config.toml
model = "multi-label image tagger"
crop_scale_min = 1
depths = [3, 4, 5, 3]
kernel_size = 3
widths = [160, 240, 352, 528]
optimizer = "muon"
orthogonalizer = "newton_schulz_5"
epochs = 35.7
lr_schedule = "step"
Rows from block 7, named by matrix and row number. Rows with one number belong to one channel. Each number is 128 + 24 x the weight over its row's rms, rounded and kept within 0 to 255. All counts start at 0. Numbers have three digits each. After the name is the row's rms in percent of the matrix's.
# p10: first pointwise conv (model.blocks.7.p1.0.weight, 176x240x1x1), inputs 120-239
# p20: second pointwise conv (model.blocks.7.p2.0.weight, 176x176x1x1, transposed), outputs 88-175
p10.111 102:146132111079157118143110168129104122129080194162144099136110159151161118099140102131114110132128082123133133140122143138064134143113176140128167161099129125126126115190105116163119109092122085152119109134127130151101109114118158145144160088130111123123145133123121107118145113181115132136144181201130106115109103128127130151186138138098157128145169137093120127
p10.112 098:124125127122160124098156122147140111093134137130113101148099142147136121150125088121151130147088123092109112114119150103114121132090159097081167183152115146160133152211156100175165116162127168146152125121122105088097106125132115119152158122118106145117116149092134139096138122139091142126132104107129121155145122136123076118102130130120130133170111103111108078
p10.113 106:135160162160127093121158163167120144136161108205150139150135148127147129111099142121130107111165112084104138119155150134100098163101079116123142164110105079138127064150136122139103150125146168118093141149125135137127072148144135111113110109142122101135132117115142121170146118141096132116111144142120120134125126112142170152139127148087133120123130105120143145
p10.114 103:133108146131145121109117126127151107099112098115120135165136154113129113114163115179164180138118158112128128119171108152175147125119141129117126185126121096142129114132128108083134113093120119167088105119117128111090144118112118115106141133118116120145151138131110122105107162095127108124155102155128163136120110122120128146131130129134201120127156098137131092
p10.115 109:153131113108131113119098156142126148156101147152150116120109154102175151139148156099080112116145072139131117142158124093128125136160126118134122102159138086137117159142104126101124137141138120108109116162114119126164119122144133091125104153128113140136094107134172148118125206085108118104140110127134122143101126147143128107118152120139125135105113091090106144
p10.116 102:110088110112128133159106100109120127120141134142162158104102073122168138107086154122123097158127111110086106130112189131090143106128074114161090167137140131142109123136155152154096117115141176177100118177113140128104097111106140088138133166118126101085104128150130121106138155101124143106174140139085103095126161089131111124137172110119126132120122137123122133
p10.117 101:129110117107123145135151128130152103075109134059102116110121107098099113144085155141141145124154140107133131134125148130118113113148117137096164058095136099127143119113131094074122123121153170130103115129113111121127158126128134201111101093135138122149121115132141121125141076128114098096139134107158126116071167111136112128143135107120091093114082127107125148
p10.118 104:162104155112139100104155130121120144137163111121132120145152136145154130085118127136155166166139129102115098126117094150088177094092115110156144075170141120103140129108108138125092094069118109104108122101096142116142105149101116109094181140179119144134105149128125085081118109145130119107146144117140129152131116150142173151127112124149100096132139145157118138
p10.119 108:152152130114117158107117091149149150136104111154092098149157084140111131086133133133157163080173105141052117131164160136100108098163103112073101113102106113191152165097091124126134114136128086115131117121123119125148092144125144138154135104128161135095099149101098134096123124137130126116115120121151064137134098129121143172132132110133132136146101114162130140
p10.120 100:151178111161110135129109151151113143122137064203177136124100100163160176137152153165186204131127185195106165129102164131148124119152134124095127152114149149154133124101120103133170100129113106117119147151125169141122086156134106136140131151130120121134114134132131175111169147096125110163081136151150094175149126169110162118157164143137128154119207144141145129
p10.121 097:138102100126143112113068123124131129086103171101116153116115127115099118092154157121123172116098175131090112113129088138128124148155113081132095150066111142090112100113106142114112138138129110146109133182133150101078125131099128133117124092118110174093139123114112140083131098147126155157095120112126134141094117126103116136137093147097161121096120133112110141
p10.122 103:142113129123130094103118131112165100114162148110119118102110163112125137153129117116108171129125181156094143162132132127111153119123102114079122122119118143124126091123144106141080147142135112091113140100146109112126088107086126112100129128158090143134078121116096177110123125106098114128135131110102104062122132173157111156129126094132116143081118123136142084
p10.123 100:104081127124137096075121086108112136125170116155226090124099160099115130116131133117106176142163138150101128148145171131122174135123132105118143139118176112113149122128131142123126123130114135081092172129154131160169110170109141113128113119135140110120105126137096110117156117175096086133127126176128113154123114164116111135137145140111181108122082104110118096
p10.124 099:112088079109113157131140133118121126159158111125136142098099101139078137147128089146162132150138171163139113132142117148080108161178112119130106083149136119185082150161126147125137085089133112133125122098178107113121118123108118114127117119144131130114089159118105116102134132145136132122139099133092137118057092124123095161128097126127138143124083139162104131
p10.125 089:118139098125150131114138151129114086188122095139108155116133130082094129134123116182137133085154144136136112115140091103148145137131131124120123139152135133137097085149098120133168069114110169107117119164150129109137118123138111149104161107104162098132140131117151123128129098117105123145135117170069153108142093139133137125093142151071142097119071152122151132
p10.126 109:115138128123095113137119111147133118120171155122106114118116145133119119096085110125103150144107133176134093094149131124075084120172106103111117130133102112149170176090084107129115093090132104089111121106149144126140136128133149102101146098130138111152083093150111170127152142138129121093141137102163117150117143126164112114063148096147151167143092139131088106
p10.127 105:131135167118130126124105113121114109085134099112135119167151135083113113154140133110125143103129113123138101127093096170195117108122157165098111134122132135165122104136148103161109117150092111117102170174090128134162120137143152143119159132102126137114121133164115108115094109109133094113117125093091139105180146100131141136130149161141125129137099118150150157
p10.128 093:126132117134127120122162104135143175132122145094101144109124093119153120164173151134123098148133161129123147131122105123155139121156140147100079182122090098145136159133168107146131144158133127148140131112166117106120133160086102084120169071108107125140098146148124077135099126099135155126090111088124137110107139048114165107132122112160112173124123119107083150
p10.129 100:082175138129120137156137129175115126130126123147088107129094142114198118149151130152123084160125100131150129125138142162106148137152166135122150104111078105137143186103129169143161161103138116120156131155149113121094128140157154114070125120137117088140113122123102145121088120109112128115087134151124136124124121162147117126091144151162126113128100159123142089
p10.130 096:107147129174124087160139122126109180146136113110129104103111136144129129127115136104137147113115119136176099146167075129094130122112071100148135131163112121115132144138133111139136123122102137149141096114091126129071119100151085142111098101131112115094118091184112130144120141132185157110132112112112173138099111141137107136101125142144168118160163100139103128
p10.131 094:112163123087124102101106095128169103126118096125160132127148111132124127142122134120112097124158139161090173124121124147141119078110167121093181117129136118122093081114127095123169149109118116116155107114147123140153108137132139205115144128144129159125105129130130138151157170103165141159098087105130125105112159113154090102127099093181176125117120157117116145
p10.132 105:120124139129137154150128103110139122125116122102139060099146102127092141127127134108137130130180133137142123124137132109115134091099145103133140176145181135135128134127142156096125092141105144180129132163096089099123138095100161139124077111070116097101112120115158103135109139107136116089138184154122130140141135162119106108135127137128147176148156186122142130
p10.133 099:110116096139132153094206118122140145093094113152108120088121118123130103109171113138113115123106140165137124121143108110153122126132110105146073122143160129118156120096108098168154115115138128092120105103135107125146048091097144115165120140100113157117140124112119146137094139134126128113145096094110106111152130151095099135149097148128101165162101178133129127
p10.134 096:108158152097133110116125140138111116140132089110143145145119156124194101127124127113119160143113163135112173113099173144167123129083168139121144136121096146078146111127161143122129127108124140115108108122114106091138084156120145126105173103124081131099155119141114162123129083130106136094120127128188141139106130150107137139086105130151162086104095142108115059
p10.135 092:100135115133101131121092170139077173120108152117152081148113132157106099156125156117127101108119105131157123170110138146117134132131102163097122124120133135104145142156140129112125101101062153133120162123109121136119110142086129140139083131124149109122078152167118118128113133123064105086179126136091123102133097125134164143136120102152110129081141123131115112
p10.136 099:110105131082116111114109132109106117124149136139069124098118126132103133123117081101145113140103119182116097136099178137120114146116139133122138151127125146156094101162123113132134120114107120195134190163097131107126154100110085124149126099091108125103122128128092118140110104127141140097130114116110112089117130099140127119146125152045134122095121193099161094
p10.137 098:102148127139112135121143118125087135128118131182171139179172158134149128138129094148122121099155117170150132123133081110125108116149108162157130142126134146112168140153120146109166150127125164105125116111174134121135109131142152129155142176155143112131104068161160148086123130129138158107201152166089161101103139119155127116091102111176151137135154139145136110
p10.138 093:141122112140110136127110135110065115140091085148131122144113115143137115142129113116167103105166161137161121123111132172124158153153082166114173133132133103130120139088130092113131107102141147106117132120103144108114133140113094083119099094122112144152124166117066128164129125130104169128191117125083152151102128136102138091085099095154087095105098161141137123
p10.139 090:136133073088116120101107180173115142127130146110185109106150124123137113129190105126148118131099209133149123127124129144115149163097141110107118149134132117152138110139151119100134086110102091141160164131143138129177136110125127112134138134127113103138124155128126161153100123101112088119116112140130135159100125188093120150110144099141113085106094132111131123
p10.140 098:153120114146133116106130099132133124104124109155116138134135084122116113112107144128097115124116111123122113140084074115127084079137138069135122119110111121138106105137129139145157092160094107095136097152125135090127114177147101131153167126111146147096106118125110149120133123157128155167112144127142120123148127135140166216120150146119107094119087167110097104
p10.141 095:124093170112171133120116102090109123115143116108126173156165141091127131160134132103081183129126100149105138156122143130112128150134130127105091147140127101169099162146119115127140140136103113104124132107129111099115107114128171107176158126119106131153111041069114095184124171138122108108102101124156147183125133120112114108141137165162108115127157109116135150
p10.142 089:121078148183118150146124115123147087104116137086174134134123160133083123130100105075122124145164118120121130130131112106129084074122086116117132127124112115105123136067129150093118140135110149101144142138121126100119142137106086061111148137132145138130102129095156139076123135143136123123106124134106110099177121141133133116050130132088181130090136132105121158
p10.143 108:108108119104143183077160131142098131132131129158087132095138113112137125123130154112154153161109114136104109113110144122110135148160115136165109133082149147135152112151112112163139131115167132123111134084148117154147155145087126113065146108148092141087103095093139123096133149146120148104082107115108109066066116103076110110125138172120094093121103110143146082
p10.144 105:117150103112127148138131131153142107139136095136112134090110119116146103132113124152088150075173081151103120096136140164127128122139125137137126120125136142109146119075134086120104076100153097127087167142068108157116062122119124116147144131177144136129136164129123178103118146104111143111143132133154109124127156125136131136142137162142107179149103137135152150
p10.145 099:116153120091126138099108077120148152136121114111115139146141131105159119133188137123172143135129112150136152132126125095128148152143173164083136128131150150147150147087131120120099109149091101080140081127104081139155101087137099138096122154138117128126132172124109107127133169081120114120157145111127129091135084082107105148167148127117123100110130141134073157
p10.146 104:131158123081164152126116146154078096139109128122136110095182116155145178110160128135125158089146145129162150179150098156125143156123110144081134111133123119184102160146167110139131116130127135121110087102126140135113110124109151134129133129076142110124114128117135078124108161124135112135086148139097141123170124087111177080102126092130169101144095112136155086
p10.147 093:109110151099097112150130170066140109100162138151092145117124166132071165166127094111117134133103142138120178130124118139116093119120129136146119115083147114145087134127124093098100096164118125099151142120126078139136175118076124134123100120096143125112160127129090176123116141128077125134110134108094168110137115156122136123118094093174117129111104127128140147
p10.148 104:129102099110139073112130147107093152124141144106111108142097144115110131111115127139147119074149138070118093116113117141086132167152096116162121156145169113118102132139102142108096122138134144163120119149137131115132118110111179133144170111123117150113158092147117141127127089107144133149161119158080107115112126168124075123125154141111157127112089112116130086
p10.149 097:158096126111138137088144148101129140124130090107122124139106172130110138151112141143121099111123078134112121111078132124156122118126105114116127141126140166098173122128107129143115162123160140112103125106123107113129109163122087086130087080129153128115118166122095139097104116149163152096154106099106171135120122100090136116137116094112148072116096122130146127
p10.150 099:097119104140118103151146129151094100138164128148121158084164087147101132088140136151092104117105129146108118127122113119085108139137119125128126072144075178090135107136117102104126186122109125146130152126178123091158162116109111135172155166168118140111117154116118166129125145119145099114114179140096116137069136118157125153108103114102089125124111136122089111
p10.151 107:112096147110123152130140088104162104094146113129102148150110163182145162132119094119105118111129108115105124122134105129159136085124063123172120114133141136133136080143126100130069097167105150102118162149135141117139114114127116146157156124135148135143130124132103177085116128146146107081104126129112137076126145165133112169152135117153144136118122124151121152
p10.152 098:133115129118105149126121094128147103198123105166116139103154138116120150155143125130116151114150148147132145165114164137117117091114103157099128126123110127161127138126089144144144130141158118099133112151139160142099124149128156111131116150123152135115191147168151153144144135151134089182133166128155148150117114183162157179145148133125100143133160141165125154
p10.153 100:156113144103114110118157143092118129138142114046102137108161109153141136161128160161137117127134120131155119129109095110107134121134098158179111124137128160126135092120106108138107137123158140096104125123142130116142108106133109104086125111112096130143116121143170130122107083110135194100146133124147136110073146111076099076147116173138093122113088144100122095
p10.154 099:139112138099146149082144106135101145146079152092112115120132106105124111164141180168105099120083113135125127089111092135129171110115132080152152127145121143176150126109068096135170153167121110092118088079095145146108127156119118160132148124110093165100141135139092123108134108135148154154093123151141111071096134157146115109140108153130130151141132143135123143
p10.155 108:146133127132150137117171116113136125123135158159083179168137135111137135123094130109132133118118159126157105142130128127165111127146128109106214201091085169098137122138102173103111133133179118144117144126174118145151204127107117127106146123130142126118123137122120117114147131134143159133125126116092120113114129105131165124114149120133066154119086133131131153
p10.156 094:156137136134125135160128113111146102131113123117142139155167127099152140138126128105146143136110139132116159135115104125152134129164137164139124094155099125129134186103156125141123143098127121136102125152105125120160119111142120110156121145130120125125125175150113128116139114140121133149095117147155149163126137107117096111190133081132076095154085145104128099
p10.157 105:105108109143165104094172030077114135164139155108083146106129145143152137130192117145105143139121128135156119125105119134130112115162114105129139120141112149115128094099152113147077141134132145143094132106115098126159099124113084117122143095133140186147113125089140069103092172128132121135127105134151114140112150174125148133148109138113114142104135108129099121
p10.158 102:142125151130072104116133090155140131125129098135126131140138156143163111121149140132108153119127116133157130129111153115113143112072146170141147125140107129125133117103114127148091099151100131086119141117132127160139209136161120136092133148169149092085192127129176145123158141139131156085116128118118135119113129088175168136118152127107123123161113144130098092
p10.159 105:156143103153116155095127126110107121164151119102144143133156080106110144082151121115176151136115145150124133156116160083117099115181116118167135094100103129092120110130150114152108155142121125121145120134129135136095109130136114159132129141126138078117139118111193090100114101116154102144105095100169156120118145101130156164122125119135150134152139142142118166
p10.160 095:140104152114135156108117137127107140143170103118091164142121140117102165075177123115086121105049165124130175128119116117117144097122106123083102133126143092133132091153131085094148115133096074150116131102127126157107138135101133131113148158171103153123128104141078141117120131120112126126128099152155109176111083152086106099092163139151129094135124120138136090
p10.161 101:175113154145095134144143121100160117097135104105126122116155081163124124144083119079069121090158157103112123141159134163149138120143186116116121131131140148169111129136125092112128138170091139100130116121146180084123163140117092128118159136096133114153118115098148069100124132148166159129127133118102166135130131119142126116133125147126109090107131122158142114
p10.162 105:217123088100122117140091162130129155132141098136101146125147109130167102085147186131161133125093111139112108113150107133139119123108135107076114118131104100137169145151100111122121159133125119137115128144157149119134073115158145127120110149085118166137100120119143159123095129084123121151098121118106136137180107117136133113127115107141140122115136064163146108
p10.163 105:121148114148114126112135165118102110114129124104124102102117129125079103152135133117085150178133094164101141141154095140111138166140119114101078120128193136178134164090133110098094142126159136158142147130171130117117157118101136146151093146117102140105094118144130097135116132128090131162116108106115130132168109083152083127106135128107155076153169107159135167
p10.164 107:149113160158157101075143141108116111092139111108122134157105117129124146195135117137138105113116131131104141107129110143135135088125099094151149112106099092097151144126115125149148131157104119128155127112096153136153130093100128091082156102127128161191145122135105178133139098104133128118103119118110113130138090165148115126141079117175099116155123116116106106
p10.165 102:133110145104129155147162133136117103071103089109136178089072113163164169117150104149154108099112137093125103127112138130147122112173098115109092093114129180158122122144139133124133095150128161079109158109141100142120107140104144088126148106111138127127140117100096170129143103114079123121125131145112118088121098128155111089136101117103118121111079133133148183
p10.166 105:183137101118139126149160103125094119125114080133076108085178109124124131103133142106066155147134108102108134109118112148134154109127123158179117082068098148100128081122123126155120136137157124120105098125130129143121138101111157117108122122129109144112127184115123115114115155148124145142137144114151131140109119148107089139119150111112139126141138115160114119
p10.167 093:113126131132112133116098066132115178150115113101150148145140146125102144173148126135136145184129110130090134101142123112133142113133171102103134197133086114136089108108120144138082134162119116135130141147140126128158190102164156106120145123076137150142164138177118166151126110170155127116124123140087127118119192125114096135174159138086134145145163097116087103
p10.168 109:087149149105110193157110123129154100092132111153081128115116133132127111138122147142141116109107115140129120127122088131082127103128136145137218123105135171109119102137177074166132129144103117104116134119088105084125101108109139113163162104125104112109134186126103079130151140151139112101127125097140142128143131147124091149134080124153135134130136179174119148
p10.169 099:153119130147143111057142123135089113151164112121142137127114132102129137126175132134090133120127141130106110121097147102112101134121125137124136164160151175095141163121137140093152142106134078146123146127121106151099142083092139132167125147116137140105116109102134138134127140147158118133104159107117103139076108125148109093113103177124136139128085080131103107
p10.170 097:143133135138085121110152150152130139162156169121169120162119061126139131150126106119138104140162105139168144113146116096133172122098094137116111150120131155132092130126093121117079122109148089091109135139116132114119107120112167121175132124117166140125165174116090137127138126113092099097134137156179108136143131159099099150162111126129142133145119127096091149
p10.171 092:135125112122133129118098153156161118149095134090129150122155137143146107111115123145170149123114097143133145136136175132102143133079127149158138073139140096125138145132124119124115164149149163139136136113181109113135099154126124171112137157090141080111161117080121145152134124102111135139172123137081115152185149128096090109121107148119157142116097097142115095
p10.172 107:120121093130140103123094097148138141126121139116127128114156154115168154089130090122119155128115120103143131099084129092136113121131113114123116105112143147135113165128105113138161110105126074149155138087113133141077095125128121110126132103090098143092130145116065141144113131091124135108110105134106063104147109117128134114118091178137081125186155102109120088
p10.173 098:138107167085096115129116142095101145098171124132115130128116125150123177113136066051092152122144110112115110118097110104134131103119146131127114139111130131118074175147178119169152103152101169136102133112082135092121116099099087133121129140120134099129110135087118175098135131112109132145114163131136126080159125117139157121101100156111113145122124081110104122
p20.111 094:141143150145120128152129117154118137098116093114129156123137144125133117071147122149163140105082187120158101114118150115148141109105148116136135158157155177128107119124105114126137142113142161153124121122188146152183093147105131134165144098153120122145146136127149
p20.112 097:154151122127123153163138114085114130178150136098169149105144108123122119108113138183128135115137131127154103115122141119133141112159120133129167119079082154095135136081118137131139138074152091155098158136118142102149147143116127080143153136159131099120130127109127
p20.113 105:070072134099121147126135102112134105117104138148138146114128113136177122136140120195154143117131125151115140143129141158107145100109119102117115145165127098125127150127142106083153103134128098117102107143106107139089133079111142121126148124192162116118116165115127
p20.114 109:149122113147192120118127127144143137119167111157130138087146165137162128155105130127135160132142167122151095125123139128149129136130145100125105089122124141120135120088115150112151111170120146101111129131131142107104106110150120149148104093093146157116100144166138
p20.115 097:153117169112135160127164141115105128116128152125167144125135160103059104152109112110132110170137111112163106166130145142143144107127125125115093158129085123130130143142149144130122120156101133161142167155103120100121168088118128114102170086139112109116161119157124
p20.116 100:120128062118097101112146117158167104117125120135164096133144084142110096131116145125123093142159151148120122119150136122107099186172132143139111134110134146136141092151135080166131118159142120142136108143112088133129137102109160091110160184116091147116099149135118
p20.117 097:106142132138081134108128129175150124211110104135161083125113170111146112150138107123102109077126126128092148164106134135126140101103139185100153151095166161152151156150149125122157121135135119107152108139134123159091085153130153112172124119163123142164157117123151
p20.118 098:121104158108112159117088175150161160113169141113150149112133117147152149134137132113127106135130148165126154133147166117143145153112111156131139118133175152153119119133130136132069128088141112110093139128152131132136133118127146152128100127125156127144154145146109
p20.119 104:109113155151118158135082125126142149102074124113105163155104109131159143107106159116130107151088116177148161110117140119155170140137127106096147131148141122128099152117107112163143153123136131112167135164138114082138133129117095128137136157103106150160114123100170
p20.120 098:100138187129120102153147099102146125084134166129124157068115098129111122131135119162187143090109128113153136123140142098166139156126163114121161107126128138154137123118098093169146117118149113128146110130105091128098134093157137115066097146115148139131132127106099
p20.121 098:101131161132171140132119165138102110108155133129146111078104108110146119114112120138129128169099135157143158156116120135114163132109159163142099130146144155107083124156110126098164095112101157183114118142105110109152156114094130129136118096145122116120192113100126
p20.122 106:116147125122142138147145132099115098129126119147147113160138136096103138154122135120097169144089155104145111131106136090159138121117124131173113154139133172119105135143135144113141133106154158118130152153139108137129135140081175125107113132125123125134150092097179
p20.123 102:097176130141094088091129109112103113100141136122110137116118142166122121178090088155112118128127183117116136113136151126133134136100120149111113178150155111149143129126111112173136140126152135114144121134129176138140124156128124127067118116109129111096087132171114
p20.124 092:129140133130094131122127124131136160136138155136119144167112166131123131119117157120143173136121114148137158119152119101174151170114139120145098137105135152152153115131133130121105147105121104140084112133144149133121117093108165144143086099089155120181134132105135
p20.125 096:151059145125107120164123137113150111078097125117140130196116130129119101133123141128111133126081116173175149121141125114118120144108090101101138158118126099107122128091156122134118143110174155124122112087119144118133107110143087149131143115155118114121183111124148
p20.126 106:126093123064141173161090122110110161103155133107159114101174121115125065094141132139130139167123149127143115089112119109114137090121112135131148146114097125156133137131132102098131153115133103130151158126100188157143153105155114135153124170111133120152133138136095
p20.127 090:152125112142093119141119127119143093129131135113123147110118127103122149112129131138095166181140155177093115116125151124161138109152152121114160164141166140105130160083102171105172145141116084124123095094083124119156105156105130155119130143143108108148157073130141
p20.128 106:106136129125135100095112117124131119129111126126120131132146134152131114129125156121116122098098138128128127167123142096145165141146129141126146162118156108073169143137136133115150172075125139147097140134111192163160127153130148157104135135126132085117123142111146
p20.129 093:105144113140120140105109116184106110132078172128136118143125158118092147121185134087114139095120137132122130161135133102108129138176137168101149090189142165149150158116128144168158134121120098095090126103159119129111120146129108094145141155115126111095148139093135
p20.130 094:148102128131129072158143135142128102150146118093120124161132144126144144099120149105151123126136107169146106156130183124168133168167119137131124113158090131126156128129133139137067146154123088125153133125128115103124084151113126134129114162124148163110126139107103
p20.131 100:162103106093078175137119090101136159145118106105144101153157183101119145159080158138142152103084129113117133161111105133133151113104134165139083137159132095115104155132121120111068115092127120104151122136129125120131140085153141185112178141097133148151149124115097
p20.132 101:156114116115109096154136082119165129138115146144148171121144103163089074166135160135100158179138121141122160114116131151118092122141156157121140159129164159077129110128130127119131111154146163106107125122173100127152146090106115162132165141144134136142098147101135
p20.133 109:138098144115133144145130130181107134110173129150141165179159144133070120133154134131163094095154125117136151170116164121154152103116099106119173141135148154138135122180151120105102138178101171108154160143113103088101145096104101182121096105085117116132136164142155
p20.134 110:102151129140159133102123123111119122096132074089157142139117103138150140114104143149085122157135136155153131109174072131102110161155137148090143096120085125118149123074114163154131154131130125147128124075140135119126131138119140114177156141135140127128140176133104
p20.135 099:147125111135113129154134087098135127120181120136106131158109101144135128128135147176126147136133126130152067096082100133143098155149131103137102123124129104141143118133091159114140107153142100147172158122088161161147103140115182120153192122145099098119157150133126
p20.136 101:117149087119088136093108111138126165107145140124139149113115122103173142162108099134122129112155129069150180126125120136136169107122119145111136070147145118134127120178169126127128146122123101122121123140102129162137127116150152099131093114129120094104133152110117
p20.137 091:128139131128155140200123076146077154073154100135131126127142141119165156129140089110174115152158133146135127106107164144103135164086112122131148142149120121130126135096122140132174126144128173114135124119090105123108177098155128129155133149127143101130129125130136
p20.138 109:141133100121108108133149118114113140141128135130141084129119145189123120109093125116151119143144085087122137142144148188124125132135187142165142131122124155120113114108142152108143097136097118151145129165144136136155142123080111112167154156164140064112124158142154
p20.139 095:106134100091166152099107091118151082129161144133124157174152128152164165141116098121146135113094133119093134086125127141119075108153160129164124139123136138156138169091159173142149136156139128154119126126169123083156151115170162108124158115187137147160138120111142
p20.140 106:157146094110135144153111131112130137109127103180114126128127127160098124128129120179111165130117130117128139148104123130178099140148133134137105182138126109120133163132104094148123146116145109122108134155125121124101152151107146138122090151128159125146125124143141
p20.141 092:123136140095117100126127151092142118119124122112136138100135139133153169147127116133172126125117158207150123101100142166143116106043134090139116162141150114129134147113140134097122144115113082124097166140139106142099117149155146136122097125127150138132148164121115
p20.142 107:113104106118093142111124158072100115069138146099118112120101160084129123106173107131132149139137114117094178068136110101112138056105191097092119107144104117144149116109106149133142136120154106140091120138113109136120133128093135138106140151107149139095143127143154
p20.143 111:102128138111140163169124118156115133120111118138134095104133114112128133126134111112117164164142133155135122160144126089114139126129167129140170148090135162133134108107133113127142134142159166153101103138080106118098146166121151144090112125121122132137119094139123
p20.144 100:124130125154101111156155167139122098154120132168140140135101133133111119125120098178152136116101082126107129148091145115171150092132113154107117134097126122145125142143098157154121107104121154168116164117097164104120103119151098138114130074121109143155126110122150
p20.145 100:129100148157074076114147136185107121142119141157141131131105077160131146076125147136135135105129138113115166205108155134163179174109117130094163130098148120135123169153129093133164141123116134115164137126183138113148121146132115127166103132110164141126159117108116
p20.146 095:180098143150083063133137109139122113109136088162151123131132144116113128146160138133097113145117082127162138124107169159093138145095129099117097138112106147106115131142134146111067136120132089161117175115103137130101133145097125111169120130171101096119175148114170
p20.147 090:146118154102171108155080167101097099103123112192191139145162123143166139115140197101125133122095156098122104115082143100103128097114183155145127152089140146114145124138130151130111134119158149105105155122149139081129130135162096121148125122126113142139119162121129
p20.148 103:131132115109132097099074142127150116148093122120123147083125132149077151112077131125121130127143161142123135165138132138169099172157093116098145086104132136148144147136109116133094131104139147141117163158139150163122091124093129159115092167143097169184148091120138
p20.149 098:123139119116097097112130113112145171153115151134161152123145150125093135131146145170131139100174125095138166129120119139104163093131147187151168134084146112142158113139117148087132098122144144113109154118139152107144083153156127112104102108131149122117107122084118
p20.150 104:152133093133115119201086160127131138102190166128140110147151143115112095156077122145141126143134149161159139144167099098153104152112147129162118128150128115114110126118127149116177117134102155150126104160136138104159130140112120116152140132121143113095104122168127
p20.151 099:150127105128114117152123090106113079138137148131117134133199103126154141141129111139141086129120135108100152111092117114130165147194100124104160142063123094122145143129137176174145136134144158109098134124147127088119106129128102129156156133131125156085172154164145
p20.152 107:182110127130119113131147111094107122157111144148114133147165154100145113134084107140097100116105142111089166121122140151103158111124129103130168158133128115126126165102126156110106133143137123142081137101163164102130141146151094113139101094110142120139135148113157
p20.153 110:116112098121105143170104149112128108114101111155119138104098138132103121122132097131128141140141099102086121171120146133098149108179112129117121149103123112110126138146133110118093119118140128150109159148095106122143157130105160136146100133125157154153183133162091
p20.154 103:131128137150146125114131133123158136128097112106179159120090103116128157152121092132115150104135128145184145147100120121138134128107062117131133090090117124146107150139079119114135116148123115151100108164088093112150134150101155166151128116154138114098116120159103
p20.155 098:106124166118141127081167190096149150136155171132114116147124130123158147111132128108179133149136076146139115128103121100142157123136125113112157102084122093151149147121123100103146100146127112105160160144177152133120113112146101150084151166102140163135093123108135
p20.156 105:130120139149169163172122169120153101157136132134098157101110102149124139158174161137139109153123159133165089134140119124121152127115118149137146101139109144150138132109116120135147177107108125108130117130135132127118121126140115098150124133142125127130104150114143
p20.157 107:131166128141104135133156113113144101098132132143102114125080108120062127100141152117166127106073179163101148113123160122148101173147118110131142135142155153154104143106123089139136102163122107152149171112121147118172148124138101163120123131154113137153119096118130
p20.158 097:078107157098142141125153113173115162113137119105123156084133091089117139140154091143093129107154123137125123136159137113123124142150138163103087142113095140141104142113125118154179139094170140115118162130151099069080130132121121118140097113122114158091120093144113
p20.159 095:116113163121108112123090132110109141123113117082109135102113112133140126131140112073116155127139157149116149115140102153132094154125150116145142128111113070138122134167087140194116103076112150163152129125116120125181118130101068136105121111087145129153150129100123
p20.160 111:155096144139148160106127147123138152157143112149141155169131146101125153128099104079119129116118154147151084104105091111118074133145136137165151137208168114121161118129159154122113128141146108158163126119140144132172117117144101148118151124117123097132099105141167
p20.161 100:117185135127123098151143092121081112137115114127149120113126102124134133123142119121119140117158133125154132095175115127159144139172148137124122116111131149133115132136130147184143110100142132111147125104110094118152139108144203099163139119144099119091134121126123
p20.162 101:102171125062130155134121146073166132115086112129122157135116109164152084135093181105126141101161142125162101137112135108126140131126102154108110088131121127124131113147139081115154123128081123136157153112154102125119131170127125119109147116155130124167110119122136
p20.163 093:115122104120139112129137143086115187117159111142137139103185138080122131119132129097106137088136176123108131153142161113135122095126119152099126127138111129132144119127118129105110140105117112140113150116130121148077142120095144119134151113141150143110141124163142
p20.164 098:129150187099130092129143118141077139146091148089137086148082148110145110135156129109146113149149175099139103197109146119084128160127106103149113114117119148144130112114149119116089103159160162142097132124128108083141145119150108126085114116081118123128138134143109
p20.165 104:120147206096138124139179111083116102142121080129113130139140144100169127117134130101123114155129137106098120115158156085092103101106142086144173123129155131108144111125111129104149159125176168092074123108162099149114131132127125177147169116159123125173137135120145
p20.166 099:143151108123143104135096165135120147117112086134132120126135160163111126119107123133147135154135161135112093103168136128143147141134094149138116143131128106183142123147084153148101130146093168106149149163132082123155074140148098154127182154117188127099122136067145
p20.167 088:098100086139151141089124121117137133155114100104053104156143139130159138094153130129140117130175095106105060122120130104077095106119080142123151098129093158096122102148115129101145112128146128108149129099132096131138086199135112097124131147096092141167118142135129
p20.168 116:123095128134143136143097104113135142103120167132126170143125117133139148117085162122135087116152148159118138110133120161149094125121114095088159115140147126161143141084126118147147158119091131144140121124145151143120121113153140134121111127150100145147122139176118
p20.169 108:116091142144164136115119174144124143136133125145149135114104089130101125085125151133120130113140136101133161108160130156134097140117095123161113173138185133101170149150111110106137190145119106139147108148125138137124125151166117109113138111095118126172122114100111
p20.170 092:127108170127074134135076134135119140093116137144111132088116143119134119126063113130106077107102093107150129142135195105161133088122137149152140152089146080161102096140132144161112114175123137112138102106159079109125175167101142135133117114123090086107113177162102
p20.171 098:142096114077102104102112124110105114154125100124097103174145132090096111107112148104093085164150128120131149082111142133148092155141124131090148146136145144125127118106135140116127107103133103089125134167108105083102104176110168174117121107152099100133122135125142
p20.172 089:140130120117096122145114101121141114093147104148115151156157116114113146147105094114143139137113113132118145132146120160133125124122176132173146174113059108131135125150143142116122124119170159116112150074100102162108127113108109135110138060114163141100117146172146
p20.173 108:111111119115153117081163126156194135101132104104120113123140140151126112140144107105116131115149115124139100109109138134156109139153130105111133148155143165151107095134123111157139098115171116132151171110143119147100142130137126143135161122101138153149140124158156